A small image colorization model, trained from scratch: 32-pixel images, depths [12].
Rows from block 3, named by matrix and row number. Rows with one number belong to one channel. Each number is 500 + 50 x the weight over its row's rms, rounded and kept within 0 to 999. All counts start at 0. Numbers have three digits each. After the name is the row's rms in percent of the matrix's.
# convs0: first 3x3 conv (model.blocks.3.convs.0.weight, 96x96x3x3), inputs 48-63, a 3x3 kernel for each
# convs1: second 3x3 conv (model.blocks.3.convs.1.weight, 96x96x3x3, transposed), outputs 48-63, a 3x3 kernel for each
convs0.0 097:583536590485555529463530489511423487455512448586567434549504532465576434484516443503516431466461574541475459523531501621521494557527512391512496498453485485468555540544469493495496551506410538487449496409553506435489561540524508515550518517481492375446551437517499466464510437471427482496587473520429570538473519607596479545446591507392581487511480522503592657579488483547524492524495491567488535390549557494482520505438556478485421
convs1.0 096:439484448530538509471503526432453447524481541513471564466491426494457555556608451542517460544486523491388447487510477512496437460480432448562492494485529429413497539493461461539433481472478531461487475430422457511538540614590507553519545613489527540507480542559524494446490571597572465504549436540468516497480475485445472535455494454565518524555513588458475530494421420474423473537522528542464450445520565543501481557539488498557484
convs0.1 102:570559466547565420512523522439468498445484425487504478618579631474421412495467469523472470468496591468419406525561563527487526558530522504452529490528444522573443531517390431506527511432469535544563567450541527444486411465440496387443494368487487501449504551492525490592486432466435473504473513578585448466382537407528392471464471514523477524383482364482485502586524526521552582557526453528557502506525513523421499524467490543485534
convs1.1 098:590592690473534487526519481534507528538480451489486512526573561530510487419529628480506469478479611514498475455474576453503479526399459495597426522468500499503549533501520448530464518443567501527490503519525461570513591511471475493509447559477486565572511508529516576541552427550502523521510531441454482562561490572484496531544494423421526487547397521565465378491535477517511506467556576393519500478385490444525539528485448567428458
convs0.2 097:489512421498491507461490540469490525577460476590565511505467488479525538461469562551439508564508476573477411564516521495519506539487527477464398502426513391513500484455491529392356576498550457555517493470498589461437436572525496500525524527513436534519473465379526459508458490494573500468491535527547426414581446520486504463366516444536392449514477505549506468574484562481442431492524497453496502526402494483584396548539509554459508
convs1.2 094:536499471567453588444554571542377464448586484418489564486554459431509509500528523537516479448525661510518463525454421588517494458536442496456473509510471423524461581531475547462471486551518551513461506476456479435448469434496543485497531493469484500612520526485527472432539498470491525476511571474446590498579520485467453498422442473547566602487464550483500519486495578435419581613518429453474544414518542468530514426445453522511501
convs0.3 102:499538523496447516523607535498475439505466502568479486449519486492444409456601504536522576404475466507477515522601489539557536557487542523468519550534416571500536556565485476560521358591594382438375369508527458510479545532547504553511496546541529469497418462479529503494549557532483413540550450463513460457501447481494487529544535418544543600583538456514493440479492485502465525448435394363405417484414551544519501533480518538480583
convs1.3 097:422386430462411514522452514452420470455498555481557493418358360563346471553525470565445528501493509521454508450463543544460434527406446489496591465467433526463398443534555514515532533479403405419498514523575499471516564554483429522494528529524327452415454518494557593570527574506546498523500508502451411477410539527500424564488471505544514465480416478479518438411503566473527547506479490478556512457514494527569491481434521478547570
convs0.4 098:483497494470501448418511521459526432568444489525506450407501475470541451487485548478443491414457526544546590516572457520551501438440556494452486531522510538538517456487456518524510393497522569501474546511493552561421516469403483567493518499526520434437523536483385458486499493553468585463581425467539538447472409482416477448448465524503447475484466433477571517502522495398506537523465419538502462511495509428528436537558543467484531
convs1.4 098:487558503570514513584544527558463516484479449548444519517551506598460515509562459427433477517430486540423578490473484520502423549445522521515520449610522508581565455492534529494548494526474432448497567455483502431484514543478421527417411491509510544566486509584507436462523563523495505393497522591567473561363488495520538443531452566554537482472427502572505484553534489574489463436405480523399414494492560611500473575504563387499538
convs0.5 097:431444515599460560488474546484496406444471499503551472495435403438527505538496434474410468463430544537405483584537489551542460485580375571500462573504551539483519483458527566406526457605472530530457509512478503515597438530498415491470428506486516461476495543471475534447522499535567529558479524497508408405609527477509545530538507437521497517437534497439537419451502450482505538539453484414456506498538587422439456481512508475574573
convs1.5 098:507419497521592452389532507431400484563350348465537462529519416465503547497455486519419554610500476440512457534459534566510512472521482543524527574520603465491454601476554622623511502494565467437426509532554558510459482482446463468491476512521490608556523453448529487516517593527564529491577450473529550436505539490409553425430546487510425494470495456550474516629541574458414502522482516480468566493498528474526514481514458497572505
convs0.6 102:529430466537615513528531542473516497579508579464457483436497497538593531525375436468559407533419452372464549560452441586489590426479509552482524464468462484589527446463475543496449587493554592465529508575482534552500531596474448497491502506524485459531391500485446505534502525503420414411503477508474470598590503481519489511511481452497562506489504478575456526510526491538450455653505507549532461468438445646438488457440458454583476
convs1.6 105:505541564546352505473495437520553543501614530464511556433470470434513343530506573531525469507521582523386493582481474497511538479526412491513403475467495427548484547519549530505526528496487497450441486535453425532608376564448496490491469541528486539551499586554543535474543486423590444507520522541539444495496575435581505508560545504540475505584458530496539564469549559497493482449499386434473544487511456482525526522538506537525477
convs0.7 107:507504478520512518499543483455446460493471547517611541588495550555477534502535508535594501522485480558446379507534504595497443564559487492502514433507561468479481488508510524575584506407396476510472519476461392455452483514443543489505516446459444490473413479470446548502459516524611485505589462468539588525534471492509494469463542502446405511518476492536457507501518559504424453419514541449418455485497404530539494505501460541469449
convs1.7 099:463464482444483510449470473515501551516535530487442509441534536478472485443452490592470621536487526468477561456514513554510548451524456461606539439511464438544560455554522543545500473562579474559491511527539508520560551513520572478503563615459494467446496480500563454467501519545590571493527492505527473475426376497560417511377495516466524464456535457431509610392605518537590508604555503451532493562470546481531423527395438580585508
convs0.8 099:503425473513443487457502459420465483479499480477533451456459528476513526456480549532437548485508551539404525475525436580519547618528449540543520587517637564544461495531456482503455532588464472478468449580526521445493430460499461464490447492439600451567541509466421464451443566493468523529548432434532487524406474505447556536533524443448454504475499548593541470497604592488571542437509407533492495498442529519447486566576503429417555
convs1.8 100:497454559572391486542540497502516368530558497410546492482548455499479566481463462591447504572411505614544421616505468496477498522556466520455522487472512564572563500507530535571509491475582570499612535364476413478462392459467623540402563498515503444495458442487473399539479492438476477552409515501406536472492469489503552537455491545515417588547513582539526433535411532507435527502533453486570461526578484510498382445560482489478465
convs0.9 097:507578494431547406483492474560507475440532533557573588492468598490415482467457538459500478494481375544464475549524463551330479528476429482545528559541471506540427481488553542502505538509553448516572557528532608461470491476443471489563448470496505442479566519599544452472449417506445497592447514448532459504534546417497456488440435442484470487397411414493464480460553496501501374473518425530512469552416371454521461531516476467504468
convs1.9 096:494473575396454542440511537488528499502570499470468440459507453576579531443588462556487537483442527473534539562448514551505583575508518497470453516449489487500495510486543426486507530503455603540533411455465599585484474483505500512432483410493491431486547539494557490437475599524475553480609585516551409478503609498553544538525459481487401387485506367433479534502521565527546520549438492576542481478464493558446461545451484491460464
convs0.10 106:538501487432443458489511501513542488447514436394466412518539406473533409518525470447501511515525472498415424555543505559504452575584495506559534513434543412476489435516523443555451512520542521432500497552541453556480420486598480487380444439501494527456457512479483494500484589491567527486443530495524578564679588578481466588520423462386454536511529478509502519568561478506444523487493584498525496538492587451566430587592492517562572
convs1.10 105:527502531556585543533585575442439473425540453441574510490479587494561557511491528453445513504535492514466526446517572545503661580558580494531492450503529502402537378512534506494517377458498511603583525467521462513428500489476482531557401445508530553487448479451515520452492460484418442440462476598449477530523492445587535438498471448469577452466472487530456490510540476499569502507456474516526505447445501600519525530446455401508515
convs0.11 098:430568443447499546590612542457473484522544511530444441485463501498510490468532518497580462586437617496442592595503521529560512469492426526497520526466468557499459541467510527482470507498496519528509522419501474443534509418476444561579501478494475507492441465509443528503418490451492561529502486531526607569448557566441477536414481445554463449422517559475518480471523409532557512497467392496502544485418571514541501469373522472566479
convs1.11 100:541522557538545547455572517533526445495539450422470527472520493551578575491551463517547482510457537604423433483476574537457585550501471476553479469466574406562595553473444521532499489467528495456529494508491479463574461409555390518589461477577558534491436532447553454529402546522538505565535488521528502506470598444499492426545456531414457519513500509573517448670498503471445488503391463437384472481526561576495563564449508583439558
convs0.12 101:377435521536578460512457464475405516424549454533478435500618512527512490565527448533499469499486492542481566512512482537589479470557428642578450470533481477478434554481557493488557535521550563556456416494434471508456489488495538516405523461449568490483473477385499485400514533459528484514593472498509438464474502411479550569516502466489539489484495465466500465530457498496498488455480469517525552531429517463489371506465523463459438
convs1.12 101:520441559537422536495441438555495568482441453481531519565515477502564513481528422499454503557498453468504541502445517389464458423524435475493460479568553483516416459475459482532506481575499458421429394488482546541571439523505467409451447386497472564503556460430453451422533567508494428556539495469549631581614581500496514505566455501397560479463456475466498487547387545532376468547576538532601499535548554564521542511475533520481563
convs0.13 098:462500580526557546590518481545455397594498465581551560471510515486567504448510437579517407436475489541544516507501484416558528528481496513546525518493531544535556518461479508520434593420454547581411565495514554503607491444404417453511433418570437490560408507463432481442427490508535546484529476560524525425465495590561498512528556547494556487536543525517588505599403477493571399464423508585439519517543499395506518444465362490459514
convs1.13 100:367411580476495532566520591563419506495439569415640414542497509470445530487388445442557513609592595489464519482496498491504493484485466474476580489524511492490477489522471499429460453543463424453538530499431383519581445465550416519485444489461497551494500354557451599410496533513610427458521460385519551508449570430493475530516403525472496502558492556564492529477433498458545558520450420454497475588533492558564568548452472605502437
convs0.14 105:476516588530475460426542452537546454458529555485536498471485461504544512449530455487500467543481468489493532398486445544423477462498509486499545532431484444422492485506481479541536489486453516486578566495545528617561567467512434441480521457452488395442497465455523426416478469480508469513533483488506550477400361536533558566469393494545568523593417443533461544543572500475521521437560471463517595455516561480455485569502453553469429
convs1.14 107:417411445433493470423497426438539497391487491460496567499450474494418377454385503531435496519484469585544530637462522494466575508466543492527441412496546563450561570471562580579605466541551487497553476565541467509540526443462470456534557472480414417453526413472511496593478511485511468495512594414486424460519480440572520594512449543443484591592535527439477605397461462421480483515523491567486492475482487563547428510515492497600443
convs0.15 101:477488586364458530474543527562585469578544389498446526519466594526499542545509511487445490440465484553411563513527540495542515454599453517475471486480401515429513450483497471551468492533501447524504468545552607448586666499472597429453469466475432510477495476535579470556478438362461445485529449593511487514490465509457418477463443431539503479450512496443432441469472512384504463509475451540498500472572470523488511464523489412474463
convs1.15 101:479563579536519452573511395464463584461470524486523524543491586429542433497459560606493482489617536622541503614526515516537556545548475394557532475481551458508472513416514527509456497423479584429482427386504510564507447492502447541515353342454455474528384470463480509545475462435517531395487454405430606512572476556519556556529567493552535449496472555590526576491540500547528576464449463484430578466498496507523588512488568564485473
convs0.16 100:564523537517575439503574566515471450455510526508518444539631606487524596463497494367525445558564497569476559412462530545429602557505518480549506531493490440505460484503537427370422561485515545513582513408505489428563494498468487437479461515425480432467469470499509456476484424511435541448529521535493489574448468570499544495516487504577453468502470488502507495460424505437476448517530557453490510537347509495583409539467497552544613
convs1.16 098:445464509539492546527508485618512508559537467473548542528567484545512476516549500513521626498454527495413535508514542580556452446529516486480567482427429491457500586483482509462465462511530509509505541565451531441388532519481425504425511453490457563546474587465470407459488445516498569509595481492556596477572514461535511572521442516450550482506447496464549489509518459551531460458452415521521581544494553507488517441440438542519415
convs0.17 098:503505556443452469520428496442346439530476408454456507498488522416419454520518451461551489513490439517510509513499475524474406494494475470489530526527498517444508506476504533577593448430540387511418481548505450591530435527512534477479590497496415545523467489551529415422520490509493457568486419516544489541512521526404444631494556522515570528455477499544496487375451547621525473464514492394530499551486581523520454521470425441523518
convs1.17 094:467436592538503534594547462544403489478454481497469464462534509558519519495502551510490611353438477432522530492482508514460520447510589519474407491501473505412493491609460592507513543507529459401538588477524472514508414506480514468484490510496494525493541514556452439450468468510465499439421491474489464584580516523422442532498566490527456539548488490540462421510464551459537556507547513530528489413504497472517451390429538533492436
convs0.18 096:608479442624450605509433465517584566531470524515494499533521491539441496507439546531580546428539545402587647456515449454436494596548520507395543444501477517447470472477539520542561553478478525458464396413418564489455389501498559499447579470523464455494528507474488525483516452494532457379493500531527448532432432558458513595458525533585417504570426435474499474546512484508510449557526441581479472485571519448532445502416457457501521
convs1.18 096:554459568490509514437454478508466586542483408405485517512413612442466535512454451530468490438470534511435482400630485574532481581490458559508492406562410476505485531539440506490537544504585520412497546504490544552472499552553424505519488484496516476486550552458563461538366493504460527617541625512496454540559503511533507513474470520492395465521515484476595421425533462494364521581446488595519533579488524550493541528569524534454480
convs0.19 101:513592538542446410456498565548454525435479506435511454490506438404459506582525508466433521524482404522493467438492548462457500462443442536436379565443530518435559464453558441489368474493416497479507577494472508553508438486474509488478452441424325457472506507542512522520504414497467511429424586502490491499474507495507442442562536569512490497468479529555477411529429457535437484443443487524455471538509552464468408428442485449545486
convs1.19 096:486495498458501449494550540515501511525460463506496549538567471508387416455429457493502617469452508519563573509430507524516574511592543423554590575486506417543525612544555516509489564526496492501360527453402580547517585533502461522466472483459549454499481577554599450509521491424467520518505550451508492486449542542539445488525441488454603498473515519533523493493525495551557535464412469499433538479451442535491530496462477490585473
convs0.20 100:501433472499494470502455563492519563505462506520473540542452494436425479494538527488520525554519469522498475526427539457567532481603551536433455495503494495511477399504542513580563514487493440519477485524606503513526501442486513420488502526536419470511451543428492517534560448463566590513585433445478514551466470548553463474517528578473456484598527468527540469444510499542466430406447442586573400471449456506454461535472562545430545
convs1.20 100:494523577498566545565476485468484482426508436578465592409452451489441559518472499507505606488478417490547462524514552491433514440444544448561447612512539453497513519431516548473517532532453495541393468463497464463488502425574473572532587465503529530444585466561474507490456504504470499505417494533414437472429475476488449456476491483508433572494443532416493502377419621413541511497438467498524409507593423467503426484481525501469545
convs0.21 102:479462541493500564573462474581574531448478518555493465537549553498566521479483456510520510538577429516512527503582538575500549454484440554535432416446561526589501420490533419506450511538445466528435576485459509452507496516415466417476459469522477539449520478416481419545513508451426502460572468465481531528533438519513470541495503471513447435514416530529589534477497452476523472387533452504484517509563399547497575496525501482476448
convs1.21 096:539555539472503496511502447450475481510470469493482488586503573507433522514590600452441519512449445541432593546512363473459498546358496552385506538510493580473427456512551540457504475533499535505509460388489512459543403457439488449449490510456449512510521536519530454470602514497558488572487539517509559440479449589510459412487489486521553527506535392536462561501443480465516463496574502508464462525501437427461491521401375508576544
convs0.22 096:477489463496484512490516463540498507481479445510504490468515458477420472456468403438485571475429591534575580480495471450498454542492592487524570469487580435551569516441538444528490557537479414479461438510504468527468508549474531534476480474520492445481555533486541395581488548460531478471474524537508516417493529508514488441484445460451490403469431522567523466458545576502563505489505549399510611429484591571538505606457414590521546
convs1.22 097:612554536490399521467423545500423501490540480456509462432540490408505529576524565520466556485506485478512512433553523558494434505481555427573584626444522500513548424558506464552517519481574439519557547498492521510512466444499425494406511447579438522520503458487492437401425469460543482441470548516498558563552446415580434466579445428470472565406534521470458501515480535476424496436399479474535531521484484569424352510485404506489454
convs0.23 098:408536518528534533432553490387454481490565555521495529467423450618513587522500507498453519472495507513453482445465420553486511567514541492554486471499521475424553466504423503515578481499609460504418497456502535526480583552525479441437575532498461557508505581641470484553642451370491590461549516468468477542538449527545559498415515477450569420517550499566457460474457496532539578476550500538423451626457425458568486519542488472513532
convs1.23 100:449453426496575529509518526444416492521481495574521444518464493443474538578464605532436516394493514500473516601542528564520545539437527477602474453475450527497406485551531519434461552497506520465495465430466598411506543443524436542563517616516584593469544500503597545521472500514443454439504484425606470582409569456471554540490487455535566476501520500444485548541551643631536514549572506601480467582502512554460528532479462475450541
convs0.24 102:407575434461513459434454571569496448552495559609436474470435537518478492500526416477443475493517539484473520545532587480480535446418548549434500487461484556533503551467559605517462441511464572529519467500509456505448566505493524492368435439442436460547518524526509536478473459595508529433473492588510493584564576604433342525528496459494505442469436476461486517423550473462572564548516506508523453479469565516506575475462584432498543
convs1.24 101:496527460552560500546488502416455430515538492512514552616463494503501496505446357548483531472543524576535585386543484556553529527449473460575515498470428411523549430441442432548516557562492587587440590472472500453460561537543472526416528489462513491504512537512482440528510584547539517523436596439464558543493498536533458512462498456578483435479536453416502524515505482488518504601510554593504482509483551476430534448444440449420519
convs0.25 102:525520402506465522456542506512538564594466502546463472420479444530493557516560449536500467431510407486462535442574521566492554503530591523533414449410423429421382382460533489530466518514523559487441589549584604506462468477534569435485439427518545509512436475416505525446498497498494466513524504538472510442429474532565545421460472444557521457448516562556523447547549522410540502534550506517504652485438435475481479519495479351536487
convs1.25 099:622485513513475489458538413451557510495513523470459534569470375351413469433481499504451592452479576507546537435492496413575512543442474492501437478563540458433421516542412572469540476550581424506519537442477546555498620457508499554525507610507532494682478440471468514504431522417541544532510609484518495521427513521520497459519441426488403543502529679481600537445498504443521484509462542430403466489495497484469492410489494462480507
convs0.26 100:547474445445466488475526444574550491551582456498562539397500356445457477509542570459446514473480490430486521466466499516470489467464481450533547539441458445450512384484482451448431517520524460536494449511517425494446533486521521577527555543476454535485561541503518452571543549512549592488559505491508486509461477537485542431457496503502569549513533541505454509479487470474505385521566514445476473396490389502524493465460510467555493
convs1.26 110:464427481498504436486519529445580388552460518478481499415464406530428421501452575498466453530470442436464482475431391471569455520468486492499499454422523469428525548419518480554545437452505463521506473569532490501504462510569479479423448389513450500637531461393526449491468514548442490483419539455514454380471509484479566529511543477479427536504456438425469414415504545408469481415526512498516505423420407507473446499575535480495486
convs0.27 099:502535511433531431426472472536496431478501537545607511480458475580477563509474473538463489527479479467460547496506470488428528496414424471515506473448540434451454503542493526573439508459501546425545517531477543549460500479580476448470522462514453536476433526461491597399482513499459418489552529398545501446473481546513530551574462436416481530520476489616530641571546501548429506533520488427442572465477458563407488475531427470625562
convs1.27 102:430488563462478531407456536525459479580539448505491463465516481480480488613527503495424478508328499426546515483477511415484499555447478577488584613539462560530438532498557512530576540544505546533493517485525499452489543493526517399453559554551583425498574502539469432568480489487560566546526426420579521443527517498502510465417455521572537575597417510500481570517570473512491537608530496587594456576534567417494467518513588413505540
convs0.28 101:450542558472412501429536534505514493464510566461524538570578542464497539476452637601576469548431497556524476538558507411392473457435416473425532541618496547512499533454520481525555572500533528513461490581476514536507483518493466544522566582493494550584529510479500532518503439531588509476467407443544500612450532385541519567532488539539494529566485506489502462483493425520475461550485514428459524469511594530529531429550476462434532
convs1.28 100:444404493512472478569553651492523531401572529546501516542469611521433564495496550501577508478448526555439512437410421549472500411398556522522550600498461598566468541491497485513430606559518533520500580484501496444386413483493541494458523502490527525482491495414475480424524515525514477530579554479445576513548613425534421560545523503502464475515532521476518457413431427626452526511553596505546567509511512545512581510429461443485469
convs0.29 095:407635468534494532478418507488523447450473466458551427486395423461527526511489491497500492476545525480569545442545476391492476394424461550486516507465611531483507550473578505495487490463407494482530486406490561406444424454539521504491503517444559461480611512536503465484416505532496476427504561519479480509479449490522485540580499501485598409372459474515568489518515530478482484461514516515451478500419422519508431504504526526563536
convs1.29 095:474569410529546488430460508444432576453366485494479549495532524542511527545469509523562463429369519417586502548477446581481416430525532506434509540393442584558506533457592502581513566475532536486476497555490450505400562460494500553490539530560547517570594488507527483459456553457461532486560530499488465468513440519545464494479454475538510462500522501541604513478430536532468517568593511433495538573499514510603475428525410567482498
convs0.30 100:510536476455503544544435448539477565526558599451464527484584531508487439519533405491422494529447459517437483475568440428516459546508409595477530544512456553660505450469503560480478424533491527438544400517513569526469528532467495565505415459409484492481446446536530504563558508485436491486462553538505470558503547540484505543438515510491497373533473523477429453475545508604551528520469458476476483572482424519490467517523480555431471
convs1.30 097:469579399461445482521466526452382518537515425468505521532513524490549520444493525498423550502557522546510477518529505432517418518520428515581443620459468513524512490415560461441484433519473468398509576517515500461477478567485541506505487489515571458521553482481470645506406514425474499568514549562437348570468468566405435425433496486463505537472543571427522418514420559429486534472358515500499534475470481519501596466460552503400548
convs0.31 097:468533465568608503532455448463600565537450489437530476544409525429504434455416406494574558532632439546413545540486476477549492492508493500429519462540603424519482468518482527419518447501453473485537580566548325436500533525620456464443572481545556497443388493453578482449516503412429513441446436516487519473499543584562504479515451543499490459416487418576436513513598542580571606484432498535506430522501419546562515595454411410531530
convs1.31 096:458553494487544476514449431506429468424395521432429467515521475453464467462485475400548430582413543494375511521452537475431468500485422488540575543555536457564473578486556598508492535408473491407413407492539457418510509518535520472562471440468485526410426437451481564446411544610486540566430528373416528470459546527471604502501446530525516537579569452482451448432518524630514531528477475375574562623529442539468525473558419470455443
convs0.32 094:445464462453474449548525416509517502468471524473489558517603569483491486466529624553318452461508498612496502468552472535470549499537468530473501540485442521500465538502482542514508492508495534498479507485499552416422579501496438421519443472513538550582545426420493462509472576541588456536468580598527589456539490446528483460489508603485464588508533420404426485339500466407612559500531550453474450397407518525568466524498469558621512
convs1.32 093:644603479520530608568617571472393546523518408504541527556532584677580563457486535452479481513552556473522592540421537539432543496470492484618591562551519417536484471472368430476432506510470541503595505497458630499575474463478485531492485469464555554471544529563483489525532488361508514514487469415502495494521485553486545491570441368493495503519483518480512500522470408429531516453402555523448603477526345464481511511522547540476473
convs0.33 101:481510525452440468513517469560557424521519534486474482557463544514545483494507521498553414550478502573435493496401498518508519420579472510611536392537581497481498481452519526420492528445501495459499543473506490473575569466444415527503513513465395600495493545472490514484541483563536477496480482458530530474562478501448503500492442486479509537577522561435452524522503519529500480436463494507477442576511533448559507477534549489523454
convs1.33 100:563462482474428452519515524527442425476477419516632451488419552560464525519528509455477501411501486435490389539519430491479519529515436475545562395469513493529514546457534553473590464485559443585503473460524534466420492550532494493536496494515463518446550359517534496566493464457455477440538431420499500472561424480444578483468403615534433509451550519485483602510557501496459485464482509482488469499538512566449549519502512442511365
convs0.34 100:491465472452488458530515496511568524510600468471493446436430476486411502531455438531540564474572587476420518425612455480553463441505531485493532521523532513513565538482473544606534495542479465440494438454509507472478531500525571469427489545501442422490543466446423454575507504484557478554479412391432444551425494542458601460490476538605541520403451539442474469492522537556593535443516514435547475427509484640525576501460503480508544
convs1.34 101:555511507502528615432506585469588567527513574460444494451523478566468516524503447516422501538497581507506566486435573473447503491595540464466521519431464520623444541603578590521455497558506508557532525436454444537480459490504437549388548572451449504537494462429564405520562480633448586559453505516498463498521505490447546518455505404482467462558569552574589514475403497467471499461545578496586439630508441465611485498486527470466488
convs0.35 101:485472441508524524488471568496506558458561347545455504615506532524456440497570406541477549484570548447488549575432459530481498523448463455505563460452521522541490517462523514463540556394561443550602534499503355487443525529433450494494460504386530502472495398477592526384493505477518547404507522558523452568500453460379474438453522484535516481411540411539496406448395489449567478510513523471486450428460507487566439491445485539472505
convs1.35 096:446481461535487419430454557491466520404625555529553457473542610547492508446473431584414598625498393445505510576415439527554446479491606471525463486434513461517546465491533508571514476447565594477495464544469495574572529547515448582577523543510498560499615473509464522492507475516506540456512546559489470498583523473433508482395529457431548496510522580497539514514488463532408499481501489526459467548522510378553538419596547450616639
convs0.83 097:512514534487512528501538563469566404459621482552506523555490504511551584508507558616543538501521519526531463515513513515564558472487442446500468513502439517521478530511525492453500451454422522503503603565436590594519441462554441450468443521421456447432463460451471556463485478497479485417504429495490472436454567451528524432450505510434487528404485465350559519411492436358530443484537443524499496493509500519476550486517486473459480
convs1.83 105:480508601558525498504530441530489425494505494537550519476502568435476509503484519406484409458499448562428588410559560475454469461437499547397466461443511516490504515542442482481418456473542501486481542551493515425505434365461489550486541513524460515492503541423476471412505610433429456555526549451553491494456507499548542471493481471463479477510434521551495525491514515455487532516494543476516538536479574550577529578554596501624536
convs0.84 097:540526379534496492589545472438552449528564518515500551496395521507539501439536444493520428498451424521517495518457465466452592509511539438536468543589441527502495458516430447516535421476465436503409398502553524552544461478455545525543437412490532554499416504484518471550531533514472398497500483403394482461482451543589429396598521576519449535470522425625479478510481489522487571511473509451579487491466522544612516440419477448544502
convs1.84 097:471566489470524488596558443523585522590470499504581376449504479455460505456495475568448442525407447511486499449399429444527518501435468490618440539368427513456434530502464527456422520442399490385514464568512415512538488483587458554448498461487481499591485499551471527482530519523455528569533526408506546618584521514527475447579509555468527455504541518437477484540479467453513445467577506575582482489504442495525511494487437453529441
convs0.85 102:432459428481507518563466530453466491504448545442511501453399476432477506499496524470466522485501494508471516540589502535567414404561521422473421496469460483497520424508573529450446453523458485462447524494445503489466496371462437464466551458432501459441511503352454423537480473443531454469460458496554464456542568490505372477432504476472553381497479545562412527561417461469536461417429479502439471562462441431452535497553495503492457
convs1.85 101:554444519493545473514553534493457544525509563569566525447450467434564615501514597535458536544479468507518508481488482494515414491511595604560514555462433493484501508496522417471436406447524440557430519471462495478471512373491459545451538431530488491589483535451506444635489478503441466471504471562434489496521563597602481429460403515428479409524558480476522532588523513499423523430444586547541550433524634496546527484520455618520419
convs0.86 099:526443487400426515516511484454552451473499488475481515512518525502505505519583499491527545451440454585521436419528472509498511404579551456532459516465472442397461511484516508598503499476529492487430525476522565515433502449433522528590529472598565545547513528514458507511590498486533600516534443476549471536426576444475444501526529523552486541529512510541517557527525601454512514486475599469450500446461474454552483534566472656454544
convs1.86 099:530492462511515459507423482538528514459525547487567450433530479531428545502580602463507582619465575445547419514457506508482474506489604502545513389458557469515542494530464501539443403459437437579521431563540485509492456480556509499462471511455473538491540439441543519527410607468519447510600510488554493491503495590520548573512643502477456551544498511440520541498555521453449556516563516526513496513524482511508549441439455426491457
convs0.87 101:453519465515600517483446512518391555457554483580588484437419417433476470514576519548422491525426471521583536442521493473427544577529458507529521505546515473484396560563520522526561503431527530520559459502611520549562471488469541535463421491478481525514548525458484509432455470499527559433605467496556458412503442519435509477470492482505506475497572420516532390493505526396534462468408472462491438495528481459518432515537566438507537
convs1.87 100:502480457424440408466526432512488491422510550463516490521527429473517495522445496443506530469372490525512527532502500475481474507414526551482492423495446458430549543480565497481566503460406492437523452533516505448462611532527547581492597494631553528519560488529517414556495536484539537440510458525530594426432444413425507456437495489513377492407422463472434532523411529574397483509516504458444434420392513478489498529548567469464437
convs0.88 107:456531435495465455546548511423511458456476518455389543489571624599544475479433471488477501604539488550547440516487475464570551488546497463512464451462491497484583477544496493480458533429505476549491478547482431444483568491636533464495395395503438517474564477493553553496454452370547505510420494516461455500506493522502505494489449494562526561487498473398492418429518488538523493446500523446452510490397484513364490480524461460508508
convs1.88 107:470523546445507446423401442566492519530537478550559527466454449514443378420405441502465515574488555440506514561461487502431443452466574511580523513466493452469476548527556555484531544501515485581545564506487486501445551435550508498516527531468501459461489512464559376528487559410479464504477401435524569400558508501531389508495603556475470494453543533517496502512508439565493447489549563505534632412428410450496509494493562533485467
convs0.89 096:466476450562550531477438494565504548424478496510486477432491454469493485468444386564523413475485518448520530508545497537481536537472555529531552542585489570392497512503547528423585446531597449585444458500474544532534531561408481495475493478446496569393545535565465494526559564551527564454507500441545514492463535539537554421449495515504505520559445452456476523611524531403559513439459518521479544470597482560523507517549527465579558
convs1.89 096:438447465545388486571544543509444467575502493464544452450412407445443397422437539478475520525492491505440485541524495551502433486499472520495495461467433493574518615510470494443489623474549543495508428512510397591602629531418511577529503472523501498435473469417520450446578538608579510580467583443515501521508533519547519480489475474455538468479522568501484453495576587496530494508423513508545466457474549477384424461428538462484478
convs0.90 100:528480551594538441491491454521550452380504535471432432547558477504439476463537463537549522506484562445460547473504484472442542438508472497595513422516511538576455477484524527458480473486463443503412445465488525528399363482458448461473529474547481516584407478435477536493402558481511476525593435538492533457521501525510493457484504437617506490531548472527492476492506540551477516505559572532565628501510515542510445501475510503493526
convs1.90 099:511524507519482516535517520509434513599528489456577486517613553555538554513511524424404509621550510573492402462514532442463502495512590491471523546464537541405522553486427503400525530459493469550480510584438514509490478508538502542506516454545431477463510512448582506454476467411445505390439426460475495444450526454504529510463419560500516539398410535490422565452484524472458546515504529458451506488508464598438399470485503449485572
convs0.91 101:499414510426449500436504546531452509519475434379430476514573570551464554498476451511530483537487506521504463535542580551489516465430528553497453441501489498440546526471498529462478553539553567561610484494507531562546392551441402480502501574479472497491585490438514523580577537595635537481503484463519494468546472449576583526532518407549466581437539480458508479532535491537557397475547581459559526521511531455451463495513421504388439
convs1.91 097:552521451557592536564551437440539436557571497425451465592613508555530479458527533503551478519372500547433425583583580481554511543482511570466499382582499522465377551514475463475453478404471488474512486507561471522489444494514513478486443504508537477612534521477541509512498495513505440446501450498414459515546508534482475431525474503499527554551488533582492564448488340424533596533547488539445543545534504414483554379520533522511443
convs0.92 102:464450517507541528499548528525522548510513543493424505480459499504400475442433582390446510526493626472560459413465496486523486463511429592559466552466509426538431490491463458498528440493424567400441510498490431523470524552469468594579556527446475543502417529476528477461457540540460509506506484468581455526500522494484578479425511481583435561641495556600571458648471556575500464421451535458499528508525476534572480455540515585472550
convs1.92 102:515463504520550486580533555499560544553495570507513552519536615564568550397572553475525569617411487548452501467498452459511487548566511506503479525535538466510524534474491389447501554522520412499531460519486545600494640496475543488547537583478411468607633510516477495521378538483474418475417546482507522544478509446512551532517538442416458573463448443430504468401503450441470590496441489471447414482553517445419507527557439499509457
convs0.93 098:501489502458453459473593496489464470515562579491565473509533486401496514545496412459479563497513528545571539411471516434376413560507470535479541421433549580547498481508376413529511455537479534490476533512518479515605541517489554564542452492505472563455457469496512474416547413505385484608575442589470463487481497495554503609499481498526483517467546478421517509509521515443515472514463554475527520500495435465538461550444504494550573
convs1.93 099:434492499450511527533581465486572517517566495655510453577552521484478428539528553493509455423497422572490575502499520485470574607553468421592481468468568465463478530447561499480486492587502573553500497544527493492511538518464548452432575517447605497456530531484456489429401582585469565490382521536422451547376467548524429457445514460453560468429453401468452534453622590504466527631516513522536446594547541533533594543445591523424551